A small autoregressive pixel model, trained from scratch: 20-pixel images, batches of 64.
Rows from block 3, named by matrix and row number. Rows with one number belong to one neuron. Each number is 50 + 15 x the weight over its row's rms, rounded and kept within 0 to 99. All counts start at 0.
# fc1: MLP up (model.blocks.3.mlp.fc1.weight, 1024x256), inputs 0-127
# fc2: MLP down (model.blocks.3.mlp.fc2.weight, 256x1024, transposed), outputs 0-127
fc1.908:61 49 52 81 42 62 48 69 23 68 61 59 48 40 56 27 52 79 46 69 75 67 46 77 35 49 48 51 35 38 68 76 44 59 74 73 52 54 17 60 65 41 35 45 38 49 37 54 34 60 62 63 46 59 59 49 42 52 67 71 60 62 42 60 28 55 61 37 41 49 48 58 48 28 61 38 51 37 59 36 52 37 38 62 45 32 49 50 57 66 41 49 79 26 39 43 46 49 36 28 43 40 21 47 49 69 48 50 29 25 32 63 58 79 47 74 51 57 53 62 57 62 41 46 48 50 31 53
fc2.908:65 43 75 59 36 72 37 01 90 37 82 40 68 23 70 79 28 31 62 72 60 25 42 40 51 34 40 68 35 41 48 35 60 37 48 17 52 36 57 37 62 40 68 50 51 58 49 49 51 66 58 61 54 47 45 38 33 56 48 67 50 35 46 20 52 28 45 39 54 38 30 77 46 58 09 45 56 45 60 39 46 54 44 69 56 94 44 35 60 39 47 34 35 51 49 47 42 45 42 60 42 54 71 66 61 57 37 65 67 67 65 47 53 41 81 28 67 33 47 53 64 66 45 40 55 51 63 58
fc1.909:40 55 54 56 65 55 67 37 67 38 55 74 30 67 41 59 39 51 47 66 34 53 62 56 47 44 53 46 40 56 52 33 74 84 45 54 35 73 69 18 83 50 49 59 70 33 45 33 41 55 26 42 42 30 57 59 74 42 52 77 47 51 60 35 27 75 70 21 38 53 55 39 38 35 29 62 50 64 65 32 50 44 55 56 33 54 34 74 40 57 50 38 69 56 59 50 13 18 55 33 63 35 48 47 42 22 62 38 51 55 68 47 51 56 14 62 48 51 35 74 84 39 61 36 33 31 38 57
fc2.909:56 60 35 69 29 38 57 54 53 29 47 44 85 26 65 42 38 66 47 30 64 48 39 41 61 60 29 60 66 42 64 53 33 55 61 36 44 28 53 63 35 49 59 35 60 67 21 84 85 76 50 49 43 39 38 58 35 44 56 51 50 26 63 40 68 45 57 57 58 50 56 76 58 50 46 45 32 31 25 37 65 59 48 82 48 58 75 76 48 63 26 57 69 42 82 33 77 62 46 38 53 59 36 55 67 54 41 68 53 38 29 58 47 50 38 44 60 49 59 38 35 64 34 41 55 39 50 42
fc1.910:47 30 49 46 69 63 63 54 62 56 46 39 56 46 43 39 47 25 48 26 29 54 27 54 59 38 40 37 39 53 68 43 78 44 57 52 71 52 21 43 34 18 55 48 71 70 38 57 34 47 40 56 59 55 56 65 64 53 34 50 70 49 58 43 21 39 70 54 62 70 39 53 77 38 56 50 21 75 42 52 53 52 67 14 36 54 56 43 21 64 53 31 66 63 51 50 27 33 37 79 45 57 45 18 50 60 43 58 65 58 52 73 71 59 55 37 36 51 50 68 59 77 56 55 72 47 34 86
fc2.910:49 80 41 46 44 54 42 45 58 63 40 37 53 55 48 34 58 52 79 56 62 54 39 19 49 31 78 45 41 44 70 62 24 40 89 60 42 32 53 50 48 41 76 51 54 49 47 41 38 39 84 70 42 55 37 48 53 38 29 43 71 74 73 37 66 63 22 34 58 29 59 38 38 63 23 42 74 39 39 42 47 40 51 63 65 70 54 50 66 52 92 38 35 42 43 64 75 45 66 39 52 69 48 64 22 42 39 34 38 69 52 16 55 55 45 45 40 57 74 34 61 50 65 29 37 58 58 43
fc1.911:34 51 49 41 69 45 37 31 38 35 73 60 64 17 45 31 62 22 62 12 62 60 35 57 57 54 35 67 61 56 58 48 37 53 32 27 53 47 20 43 63 69 77 69 65 70 40 51 58 33 43 39 53 48 44 48 29 36 22 46 26 47 52 42 20 45 41 78 56 59 34 63 56 81 41 96 60 48 53 34 57 32 49 47 62 65 50 59 53 39 65 34 79 43 60 57 59 26 57 53 65 47 67 50 22 80 52 40 64 56 24 62 47 33 45 63 73 70 49 36 43 40 36 54 48 42 46 64
fc2.911:46 49 46 29 35 47 78 55 75 47 55 22 46 79 43 53 46 78 57 58 50 39 54 53 69 25 65 23 63 52 28 50 65 71 65 50 58 42 61 63 36 21 23 39 51 53 78 55 45 46 23 58 49 45 70 44 38 34 82 56 75 48 39 50 56 29 71 30 83 23 39 52 47 17 40 31 50 34 28 47 41 73 59 62 46 56 44 17 33 64 38 66 50 60 55 43 42 68 39 51 53 47 53 49 60 46 51 59 43 34 33 69 69 49 58 49 45 29 44 48 86 51 62 46 49 46 73 46
fc1.912:34 38 61 22 45 41 77 27 57 35 39 66 28 62 54 55 08 36 61 23 42 78 32 53 49 45 67 60 39 48 64 60 49 46 58 51 59 58 78 45 54 44 67 41 45 66 72 57 44 72 41 24 58 66 52 33 54 53 49 65 55 43 25 55 69 45 13 54 42 52 71 46 68 66 68 55 31 61 33 37 47 78 39 49 84 34 60 04 48 44 55 23 42 47 52 54 47 38 60 25 15 58 50 37 19 53 58 40 39 44 24 45 70 52 49 52 66 58 43 30 58 42 53 44 55 37 33 44
fc2.912:46 20 40 40 66 77 48 32 31 71 73 33 30 77 75 77 59 57 59 66 50 29 31 68 24 48 56 51 66 37 40 59 78 39 70 51 55 37 48 34 51 61 22 39 54 31 36 44 45 46 36 53 46 57 44 86 28 40 48 46 90 46 66 44 48 74 63 42 46 49 28 65 55 50 23 55 55 31 57 34 64 37 47 30 63 53 48 43 48 78 32 66 68 49 32 21 53 63 38 59 73 22 62 58 56 58 63 46 36 07 48 46 62 60 64 56 59 36 32 61 50 62 45 47 71 66 50 42
fc1.913:41 40 63 52 55 27 59 50 48 59 60 46 63 57 27 68 68 39 28 38 27 48 62 52 48 71 74 68 44 60 44 38 71 57 66 68 46 63 41 61 31 67 51 51 49 39 50 69 46 37 68 54 25 76 72 37 53 49 64 22 79 53 54 50 77 21 68 65 52 33 57 33 39 49 70 31 51 47 41 72 27 53 66 40 57 52 59 58 23 69 76 26 31 62 38 40 56 58 41 71 15 46 54 44 28 54 40 59 61 35 56 35 58 43 48 50 40 46 49 58 57 42 26 60 65 43 77 62
fc2.913:47 62 73 32 42 69 38 53 69 41 34 46 37 34 53 68 35 35 57 35 67 64 34 40 53 22 39 42 32 55 37 69 18 47 37 44 25 44 66 38 56 66 38 49 57 48 44 60 38 37 34 43 54 40 60 62 34 73 41 30 55 52 48 59 46 74 37 37 37 64 50 47 24 51 45 67 28 26 47 48 58 37 24 67 41 75 40 33 78 54 45 40 76 34 40 48 36 79 44 57 36 53 64 75 60 38 72 41 38 59 49 67 43 33 42 38 66 34 89 75 50 49 54 57 62 66 51 49
fc1.914:37 46 59 48 46 22 18 36 53 65 74 40 33 38 48 20 53 49 34 42 54 42 41 45 38 55 30 57 50 71 33 25 52 58 53 94 50 51 61 60 46 23 43 36 46 59 44 39 49 49 41 29 30 56 38 49 61 43 37 78 51 58 42 66 29 80 65 23 43 51 62 47 37 80 47 12 57 28 33 64 36 78 52 63 60 60 53 83 33 61 59 43 60 70 36 54 70 06 24 48 68 32 69 58 39 50 33 58 73 53 57 47 39 47 42 45 67 59 46 63 34 60 49 53 41 50 49 55
fc2.914:58 29 55 44 32 51 50 58 38 34 51 47 58 46 58 34 48 42 58 44 37 49 42 53 33 58 51 31 61 76 45 68 50 35 61 42 76 26 61 45 53 65 67 38 64 63 43 62 59 60 78 39 59 57 31 63 68 47 58 32 60 52 51 45 75 51 33 64 42 38 30 58 59 45 46 36 79 72 64 47 31 88 33 43 45 53 44 35 31 45 37 37 59 27 56 70 51 29 61 47 39 81 58 35 48 66 67 51 71 48 39 60 49 44 69 22 60 50 56 38 54 49 53 39 35 62 52 70
fc1.915:65 28 24 53 45 23 44 47 43 56 55 44 36 55 47 57 49 50 47 49 58 47 45 18 58 62 45 48 58 48 79 38 59 12 63 35 72 28 48 66 46 83 43 17 55 23 34 48 44 47 54 64 41 33 61 46 29 54 50 51 41 45 71 19 50 52 17 45 50 72 50 51 42 82 63 47 37 38 43 19 80 59 43 65 51 59 62 47 40 51 61 43 59 52 76 51 49 51 55 54 79 55 49 56 52 27 63 52 32 67 56 45 53 24 41 71 39 45 59 44 86 41 33 41 50 44 53 57
fc2.915:38 59 59 38 76 38 58 23 64 40 50 70 90 35 08 45 52 48 51 63 54 67 32 66 61 61 68 54 36 23 19 66 54 56 27 64 37 67 43 49 64 59 65 69 45 63 70 45 76 39 50 36 51 46 63 56 43 48 37 70 42 46 58 45 64 33 70 29 45 42 66 74 45 39 23 78 37 46 59 45 24 49 31 72 52 49 23 53 72 58 57 71 76 33 52 56 37 73 40 31 52 49 49 51 51 53 54 46 61 40 36 45 49 56 60 43 48 45 34 56 36 41 21 47 64 46 48 51
fc1.916:44 53 56 74 54 49 40 21 56 47 55 44 68 76 42 73 32 42 70 64 61 43 60 48 42 31 33 84 50 49 70 56 34 46 80 38 61 63 50 44 63 46 55 50 73 61 57 80 58 43 43 62 41 47 51 61 52 46 63 44 26 45 74 31 54 54 51 54 50 61 29 58 49 50 43 53 49 56 55 39 68 57 42 21 59 48 57 69 06 43 54 57 71 34 27 43 24 43 68 52 55 21 35 43 71 72 40 51 50 52 45 48 40 33 53 60 42 51 40 72 37 28 49 68 32 59 44 61
fc2.916:45 44 50 41 51 44 52 58 45 54 77 57 39 18 52 48 51 35 37 62 36 50 58 41 49 45 67 40 39 52 49 46 69 46 57 61 47 20 66 63 48 45 58 72 64 40 44 40 58 57 62 35 23 72 13 64 56 56 47 30 51 64 39 45 55 35 55 38 72 42 56 42 46 22 63 48 74 69 60 33 41 49 36 56 47 34 39 09 61 52 44 64 40 55 46 25 57 89 40 35 57 90 55 95 34 47 56 73 34 60 81 22 66 65 40 59 56 34 48 41 42 54 37 37 55 48 42 49
fc1.917:62 44 71 53 52 51 56 24 38 60 58 60 61 40 49 86 30 78 43 22 40 62 34 63 37 49 75 47 72 38 56 58 42 55 52 41 51 52 33 61 42 33 49 64 42 38 84 29 45 15 44 64 77 41 27 36 56 16 48 71 42 80 63 52 47 60 69 55 44 44 38 64 59 40 51 47 58 74 62 46 44 42 23 51 35 57 74 64 36 39 40 45 81 43 45 39 50 42 67 28 75 57 57 36 56 52 88 47 52 56 39 33 44 39 34 73 72 36 58 62 31 55 46 68 51 46 56 39
fc2.917:29 49 71 60 55 63 40 43 63 75 49 38 53 57 61 46 74 48 65 74 73 45 43 47 66 38 33 61 33 53 60 27 71 58 54 64 42 56 49 37 52 61 30 44 68 62 50 63 59 91 57 36 58 57 65 55 60 73 51 39 55 33 64 57 45 37 31 33 72 19 58 49 47 58 29 34 33 44 46 57 58 40 38 59 60 57 33 64 65 34 36 52 38 26 39 58 55 44 24 38 41 56 47 52 56 64 16 53 55 36 68 32 54 73 58 25 32 49 20 34 97 47 56 26 41 52 66 51
fc1.918:55 57 57 18 46 53 58 44 31 32 63 35 52 29 86 42 77 46 56 53 36 63 47 44 57 67 65 50 72 33 39 56 72 58 61 61 36 58 28 63 34 53 46 53 25 41 56 57 42 44 48 70 32 53 69 49 37 58 77 46 47 46 39 53 78 22 59 66 72 52 52 41 40 81 74 62 19 54 52 63 19 42 59 48 50 61 75 35 43 61 32 20 55 30 57 65 40 38 47 57 45 29 68 62 37 34 40 77 50 56 45 61 58 58 58 74 44 03 47 60 53 77 59 67 49 46 34 74
fc2.918:58 39 51 55 39 55 51 56 54 62 37 51 40 59 38 48 33 53 22 64 59 48 38 53 52 51 39 56 30 64 32 65 39 12 69 09 69 22 46 46 70 35 76 59 69 59 43 31 50 57 42 55 67 63 67 57 59 27 06 44 40 71 37 18 45 60 50 38 37 29 44 47 51 13 57 58 43 54 53 56 60 64 41 55 60 41 43 51 57 46 79 26 20 67 69 44 56 49 83 47 58 60 72 43 49 66 44 61 47 69 37 64 38 29 39 41 65 55 45 33 37 32 57 54 59 43 37 58
fc1.919:50 39 63 45 37 45 61 51 51 51 61 65 58 66 49 71 59 63 35 54 56 56 61 57 42 51 88 74 41 56 55 16 52 50 48 73 58 85 73 67 47 55 50 57 37 21 62 74 56 58 71 56 19 64 38 27 72 33 66 39 57 54 54 56 58 28 46 51 59 27 40 27 63 41 63 46 41 21 64 50 14 33 53 62 51 55 49 24 46 47 55 39 31 54 60 54 45 57 44 38 29 48 46 68 54 28 44 81 42 52 51 51 54 39 46 21 51 60 50 49 47 54 20 63 57 36 46 49
fc2.919:32 27 34 48 60 66 57 57 73 47 59 41 25 00 68 41 39 50 26 37 46 57 53 68 67 55 26 49 65 35 30 57 33 63 46 53 48 53 47 58 40 44 40 35 47 40 54 57 54 50 59 35 50 16 62 49 42 58 27 52 60 66 53 25 66 76 52 34 29 54 66 47 49 41 48 54 41 36 56 66 50 60 45 32 39 62 40 65 50 51 71 41 75 65 59 45 00 51 40 45 64 39 85 43 67 61 40 32 68 29 62 40 41 55 72 55 50 64 30 70 62 54 48 67 38 51 42 34
fc1.920:43 59 43 60 64 40 88 40 44 43 65 48 74 60 43 56 52 45 58 37 57 46 61 60 44 43 71 56 18 64 71 68 61 40 52 34 51 43 24 62 47 45 54 37 31 55 68 38 51 37 56 20 58 49 28 55 78 20 57 51 51 65 35 51 74 53 41 09 69 40 87 55 41 61 56 67 21 61 31 55 46 59 58 62 45 43 08 48 39 65 13 50 45 48 70 30 51 12 44 52 28 50 57 53 69 36 30 25 47 62 61 44 67 43 46 35 57 43 48 02 43 46 47 50 34 60 61 54
fc2.920:40 60 42 27 51 75 60 58 78 32 74 62 43 31 31 32 33 38 45 43 51 51 38 55 43 53 35 37 73 62 53 84 38 65 45 63 65 43 40 53 60 47 30 52 61 44 57 46 40 71 41 40 47 50 15 38 51 51 58 52 36 81 41 64 28 59 57 57 62 58 55 52 43 70 63 63 50 45 54 67 31 40 63 41 42 74 63 65 69 44 55 45 69 51 38 35 37 56 47 60 64 47 49 58 53 59 42 49 36 03 56 46 57 48 36 59 64 26 40 69 15 57 48 42 62 80 40 55
fc1.921:24 36 39 48 64 42 41 55 49 48 43 31 57 55 61 00 48 73 42 47 31 55 32 76 56 27 50 45 59 36 43 81 56 56 51 42 74 37 31 74 57 31 34 36 42 32 64 58 38 70 49 33 34 46 28 57 60 41 72 49 56 44 32 44 54 38 40 66 54 44 45 59 05 39 66 67 40 41 44 43 73 81 27 55 60 64 46 62 51 65 42 77 29 54 69 54 70 44 47 26 68 48 46 34 39 42 29 73 58 49 53 47 45 53 52 53 76 58 36 50 62 30 28 48 54 47 44 60
fc2.921:36 68 75 51 26 61 29 39 36 63 77 45 82 31 37 47 53 38 43 53 67 65 84 28 65 45 43 56 47 39 50 56 29 37 54 40 42 46 76 40 44 63 53 64 45 49 58 67 64 51 39 38 62 77 66 36 38 49 71 43 33 44 56 61 58 80 26 66 50 66 38 41 70 47 40 28 55 44 60 25 60 56 36 20 70 53 23 59 54 57 41 39 69 39 77 58 51 55 44 38 45 74 57 25 54 46 24 35 66 48 53 51 27 47 40 75 43 46 88 51 40 56 66 29 63 61 72 39
fc1.922:47 54 37 51 66 58 24 42 77 42 56 60 46 40 62 43 53 52 65 37 49 55 34 52 37 32 48 40 61 63 60 43 33 26 55 39 08 69 61 34 54 44 41 62 70 49 45 53 55 56 37 62 67 21 30 57 70 51 47 47 67 34 60 43 53 53 43 86 39 83 32 61 32 62 30 48 70 55 48 58 49 36 35 27 56 48 27 75 38 65 68 69 56 54 55 43 55 58 51 40 54 64 48 38 39 50 61 24 43 51 50 72 64 40 53 74 47 46 63 44 59 67 51 35 47 35 71 56
fc2.922:78 45 60 35 45 56 58 38 60 57 25 41 71 36 58 28 50 21 68 58 67 44 47 65 52 48 40 58 59 54 64 42 54 78 67 51 60 35 27 44 90 68 71 46 48 32 36 77 39 25 47 51 35 59 58 56 30 52 36 17 41 53 34 67 47 51 71 23 75 42 71 27 56 26 54 71 39 66 55 42 37 90 55 63 59 64 75 52 42 37 59 51 63 39 38 58 07 45 81 55 31 46 50 44 75 51 22 58 53 42 31 12 30 38 46 61 71 31 44 51 51 37 33 37 51 55 25 40
fc1.923:43 19 55 46 34 60 41 42 50 40 22 68 35 75 64 56 22 64 55 49 54 35 51 29 50 48 26 39 45 52 61 70 53 78 91 95 52 44 53 41 40 42 43 38 33 49 37 47 41 66 48 64 81 81 51 72 80 31 72 58 57 35 73 66 26 53 45 64 45 60 76 47 24 44 57 50 59 57 75 44 47 40 61 46 48 31 56 67 52 53 57 54 63 70 40 26 34 33 53 49 80 35 57 64 42 53 47 46 54 54 45 72 60 41 52 65 54 40 62 66 80 46 32 60 47 68 21 85
fc2.923:56 77 38 39 32 41 62 15 58 58 55 81 56 51 59 45 51 74 58 53 58 62 46 26 35 43 59 42 46 35 27 50 73 57 99 24 60 57 62 47 43 51 54 83 64 56 40 43 27 49 53 45 44 32 58 47 61 46 58 52 38 78 39 59 55 30 55 75 56 61 68 33 37 52 31 51 63 46 52 43 44 29 42 64 61 49 86 36 55 67 43 65 55 76 65 51 63 50 62 50 38 43 37 69 59 74 44 47 40 44 32 49 61 51 39 51 53 69 44 56 49 38 46 55 23 29 62 67
fc1.924:58 14 67 50 31 30 50 49 19 67 51 72 76 56 20 76 53 36 24 71 66 53 43 32 69 56 70 59 39 48 27 51 31 56 58 52 49 10 54 40 30 32 44 47 43 62 65 75 49 71 36 61 29 41 57 71 50 39 57 36 38 39 16 60 51 38 68 55 46 53 37 40 55 63 43 32 50 22 32 46 71 59 54 74 65 26 48 39 79 24 50 37 60 54 52 49 35 10 47 17 47 58 29 53 62 58 49 68 47 52 62 53 52 38 32 40 42 71 28 50 54 54 40 62 67 28 77 60
fc2.924:32 39 26 55 55 60 58 65 67 50 55 40 41 52 59 56 35 50 61 28 51 88 37 66 23 33 46 55 47 54 45 64 38 82 54 33 41 43 59 34 62 35 72 61 64 24 61 21 62 47 46 63 65 59 56 44 73 78 55 35 47 59 28 57 78 70 57 49 36 04 70 53 41 62 45 38 71 73 49 35 50 47 33 63 51 40 68 41 26 65 46 53 62 61 44 35 55 64 74 68 41 33 54 47 37 23 30 61 54 58 20 77 34 36 61 60 58 42 29 41 49 44 60 47 50 61 45 29
fc1.925:67 55 54 34 94 53 20 56 40 67 42 43 62 52 57 80 73 43 39 44 45 36 63 42 79 88 72 36 52 87 43 42 68 46 50 61 57 66 12 54 50 59 57 34 71 57 70 37 38 38 56 77 46 55 53 59 46 56 52 31 33 23 39 61 31 49 48 42 55 42 41 80 48 69 74 67 69 52 61 53 46 35 28 61 65 49 64 28 29 45 70 59 29 73 50 29 16 24 31 79 60 50 52 59 62 38 47 42 30 48 64 62 49 53 21 28 63 51 06 64 47 30 41 66 56 63 56 57
fc2.925:27 51 36 45 52 54 53 51 55 45 60 41 26 75 42 46 35 37 57 51 39 63 22 52 51 29 57 56 53 36 44 74 38 18 35 53 48 35 91 65 60 58 32 62 54 23 16 59 80 54 52 31 55 56 34 28 35 42 60 57 35 65 70 27 51 66 70 46 50 29 47 31 74 62 34 54 53 34 30 71 34 62 67 45 56 67 54 39 79 56 37 52 25 35 76 62 61 69 68 53 35 15 53 35 43 62 53 39 75 73 42 55 64 35 58 60 36 28 78 38 40 76 36 67 51 45 46 56
fc1.926:69 45 29 69 63 40 32 36 47 54 39 76 31 53 62 29 57 62 41 37 53 78 50 54 34 38 61 47 57 65 63 55 65 42 23 72 48 49 30 39 64 57 33 52 64 33 14 65 33 49 45 58 48 55 72 48 67 67 37 57 64 49 33 34 56 25 34 67 68 33 48 49 61 68 60 68 45 46 33 68 25 41 35 44 20 61 45 61 70 62 18 31 42 65 57 69 58 26 41 58 79 08 60 43 61 62 46 55 62 31 36 37 66 78 25 52 74 54 34 50 37 42 30 39 49 47 55 34
fc2.926:66 53 43 61 61 55 39 60 24 49 59 44 54 39 53 54 50 46 50 62 38 82 43 45 65 65 44 29 44 22 48 34 60 69 76 29 42 68 40 51 45 58 40 64 69 61 64 64 32 50 41 61 52 38 62 46 46 56 63 43 46 53 66 62 54 65 63 38 32 45 51 65 23 37 65 48 58 43 34 43 09 58 82 59 81 48 74 74 71 60 70 73 47 73 57 48 63 35 69 78 10 87 50 30 51 62 34 33 26 42 48 08 55 56 60 21 40 58 45 48 59 55 45 47 56 82 69 33
fc1.927:52 37 40 56 53 29 29 62 38 70 37 52 56 68 65 22 60 57 55 51 42 90 48 40 50 62 47 36 67 60 15 40 35 26 55 80 47 38 65 89 38 53 42 45 60 32 48 42 40 35 50 38 42 62 51 54 70 60 94 32 30 60 33 59 40 76 54 51 41 53 53 54 39 39 49 39 44 30 27 43 48 68 30 56 52 64 44 49 26 35 26 90 54 57 56 52 33 51 71 65 49 40 71 71 56 65 60 57 35 53 55 25 57 35 63 34 19 36 32 47 05 70 68 49 50 63 47 61
fc2.927:37 47 64 53 64 75 55 28 59 46 54 28 42 49 68 26 33 44 63 52 44 51 71 63 43 46 61 11 59 49 99 78 74 71 55 49 72 32 52 57 45 58 39 52 66 61 30 35 47 45 46 44 28 50 31 44 43 36 29 63 28 53 38 62 47 63 17 70 50 39 50 47 53 60 51 74 57 51 63 70 41 46 54 42 22 62 45 42 30 47 63 37 24 44 37 71 37 62 20 49 46 66 40 71 46 32 68 60 60 34 36 43 52 43 51 54 28 61 82 48 61 59 45 44 49 50 72 60
fc1.928:06 41 52 68 63 29 74 32 46 65 38 42 62 75 36 55 47 46 62 37 46 56 34 64 58 50 51 51 70 79 63 68 43 20 33 92 57 56 61 48 24 63 02 45 40 43 45 41 60 41 40 64 67 56 23 74 51 21 53 47 45 41 56 39 30 32 30 42 46 48 61 44 32 49 62 54 43 59 32 31 50 77 59 47 24 26 64 30 59 40 71 64 47 70 52 65 57 41 53 61 41 60 27 53 53 41 69 29 60 60 31 42 57 40 29 49 64 61 52 57 59 33 36 37 48 51 48 68
fc2.928:73 39 57 29 47 60 18 58 55 59 59 65 31 47 67 43 57 45 62 59 65 52 68 27 53 91 45 25 43 32 41 25 52 64 52 42 45 30 49 63 51 48 89 70 36 58 65 42 40 74 43 44 39 56 64 47 64 51 47 40 48 41 47 48 44 46 65 73 37 42 51 68 60 55 42 89 73 64 78 51 40 25 30 42 69 68 65 79 74 13 23 55 17 42 72 44 58 53 57 30 59 39 37 20 30 43 48 79 27 41 72 15 30 74 74 58 41 42 50 32 82 74 55 46 51 76 21 52
fc1.929:57 44 49 52 68 93 42 51 45 37 35 45 76 42 55 54 36 31 40 67 35 50 11 74 73 29 46 45 48 41 56 53 65 57 14 65 48 24 64 73 35 54 44 62 68 67 47 62 55 53 62 31 38 30 65 67 29 31 62 75 51 68 65 60 29 49 32 43 51 55 53 46 57 69 64 27 40 55 47 37 56 60 27 56 48 44 54 58 24 45 49 58 63 59 10 87 56 39 36 41 32 66 40 61 45 36 67 56 38 38 39 38 27 45 60 41 59 25 53 66 99 42 47 33 33 30 44 56
fc2.929:28 72 52 45 65 08 43 50 43 62 68 48 20 59 47 30 51 63 58 35 51 41 79 44 09 64 39 50 36 40 41 34 38 44 68 35 40 49 62 49 33 56 43 43 47 53 57 43 68 69 61 54 58 48 19 20 60 84 40 30 45 47 48 48 56 71 84 41 47 67 48 61 28 10 46 53 58 56 46 56 62 67 73 57 49 59 51 42 53 57 63 48 61 44 45 50 34 62 57 25 41 52 44 60 70 78 54 54 85 58 59 60 56 45 34 60 39 36 59 04 09 63 35 48 49 62 69 35
fc1.930:34 24 43 45 75 69 54 64 41 44 32 22 39 50 69 25 49 63 70 40 33 57 63 67 33 40 42 62 67 62 63 69 47 74 36 60 33 32 40 44 48 51 64 48 77 66 40 33 55 38 76 39 83 43 28 64 42 53 23 71 70 37 40 44 18 52 52 41 30 73 37 54 55 67 24 19 66 44 55 64 88 76 52 38 39 67 43 77 24 71 68 75 58 45 59 41 33 47 57 40 49 33 19 36 61 45 48 47 65 59 58 42 47 49 53 79 71 74 50 31 31 43 31 41 51 71 65 42
fc2.930:72 54 55 57 00 40 36 29 65 62 56 56 38 51 48 69 54 69 68 51 58 61 09 37 46 34 49 42 32 32 57 46 41 34 52 62 52 68 39 52 52 58 40 49 54 32 47 47 48 46 24 57 29 43 79 22 44 42 38 38 42 82 30 42 77 33 61 56 70 16 61 50 65 47 51 64 19 63 54 69 20 50 32 56 46 30 83 38 34 42 41 63 47 39 53 63 48 44 54 70 54 37 67 62 73 61 63 56 37 69 34 58 70 53 59 26 56 15 40 73 57 71 63 53 49 34 57 50
fc1.931:60 55 48 24 67 85 40 32 82 47 57 70 42 57 49 52 49 24 32 65 65 32 41 57 66 53 29 78 23 63 42 56 42 52 40 41 24 47 52 48 42 47 40 60 18 47 45 33 61 52 71 46 72 55 56 73 30 47 55 47 66 38 47 48 30 20 44 34 62 28 32 35 47 52 63 31 67 65 39 73 40 52 38 29 37 55 39 50 50 55 49 50 44 34 69 46 79 54 53 67 58 56 80 53 55 49 66 40 53 53 18 54 34 52 50 59 40 25 42 51 41 77 68 61 85 43 66 70
fc2.931:56 36 44 74 41 25 71 71 39 40 45 27 57 47 56 38 40 80 43 62 46 50 50 79 69 31 82 33 86 39 51 46 47 52 60 56 73 42 47 75 30 55 60 64 79 36 81 59 43 66 38 52 29 42 83 56 52 55 47 74 41 72 32 53 34 47 64 53 52 48 63 65 53 66 49 59 38 41 48 54 44 51 24 39 81 48 67 70 66 54 51 25 41 25 40 43 13 58 51 62 66 31 36 62 54 37 35 43 26 59 74 58 50 59 15 37 48 59 67 54 51 35 59 30 31 36 49 31
fc1.932:39 29 48 70 56 69 60 47 23 56 64 54 29 67 37 64 48 86 46 31 52 55 30 49 58 62 66 68 53 41 38 37 48 56 43 61 56 28 73 28 48 58 38 49 60 57 46 65 22 52 45 23 29 40 43 57 57 51 44 48 51 61 41 46 38 68 28 28 26 67 44 70 34 58 58 48 77 68 36 56 44 48 49 22 48 69 49 58 44 62 31 54 56 84 47 45 65 70 27 62 39 22 27 62 86 73 32 42 39 54 40 28 54 43 34 37 52 79 32 58 49 29 62 81 56 56 58 20
fc2.932:62 62 48 22 50 43 58 35 72 31 40 57 69 35 57 63 34 31 62 57 49 64 57 57 35 01 22 41 66 27 57 50 46 46 78 37 33 51 39 99 57 51 75 47 24 62 43 41 54 57 49 55 72 62 55 39 42 40 64 52 40 61 29 65 49 39 65 36 55 63 61 31 64 53 55 65 38 37 49 67 36 65 25 53 64 34 54 40 53 45 37 56 56 84 63 75 45 69 50 39 55 60 50 38 37 41 49 40 47 73 56 68 28 60 73 59 77 43 56 44 58 45 30 61 63 54 43 39
fc1.933:30 43 24 65 49 54 39 61 35 42 46 39 53 76 46 33 76 42 28 65 57 54 39 55 47 65 54 72 75 53 57 58 34 83 48 62 49 62 31 40 15 45 47 50 58 41 55 24 65 47 49 42 54 46 42 43 40 54 59 28 74 50 68 39 50 32 70 57 54 53 25 50 22 34 62 45 48 44 47 72 41 51 65 47 53 34 58 63 78 54 30 71 44 45 58 29 49 51 49 21 50 62 57 60 60 51 40 56 37 53 65 21 27 44 60 50 55 51 26 58 44 66 67 36 59 31 62 44
fc2.933:52 48 83 33 47 41 42 55 44 49 30 32 48 60 53 48 66 48 56 33 09 43 66 47 65 42 39 46 58 56 34 40 85 55 57 52 70 33 37 50 62 45 56 72 64 32 54 72 54 66 57 54 58 38 35 47 40 42 33 49 47 56 46 50 68 73 24 41 31 11 57 62 64 55 37 63 45 46 41 41 49 54 42 50 69 52 62 60 36 57 46 67 30 19 58 54 46 45 14 62 57 66 41 68 60 35 66 57 63 33 18 58 50 17 56 68 39 66 67 41 32 60 44 64 56 52 57 62
fc1.934:35 55 63 33 89 61 57 47 57 77 69 28 57 62 64 48 68 69 26 57 54 49 58 48 44 66 50 32 49 65 31 24 66 42 49 45 55 58 55 27 56 59 68 74 52 45 61 30 69 51 14 36 74 61 46 35 63 37 58 45 26 32 35 49 51 31 49 40 50 47 52 65 51 25 44 85 40 57 60 51 72 56 46 41 53 37 61 62 67 61 30 42 51 46 47 39 33 82 79 58 38 38 48 31 45 49 58 34 61 63 37 59 55 57 41 40 83 77 58 43 39 42 43 60 59 29 34 54
fc2.934:60 50 83 65 50 34 34 05 60 43 35 74 58 48 37 39 30 39 55 55 41 39 85 66 58 36 55 66 42 42 72 57 55 61 66 45 40 36 36 34 14 63 65 53 63 31 74 57 30 36 60 64 61 68 69 45 41 36 60 57 64 48 51 45 21 78 66 37 44 41 47 38 46 38 56 54 46 29 64 61 33 55 49 69 36 27 72 49 63 42 57 45 71 63 51 55 55 56 25 45 61 52 54 47 56 29 48 60 53 44 38 37 37 60 66 64 23 28 46 41 39 54 64 68 49 62 31 48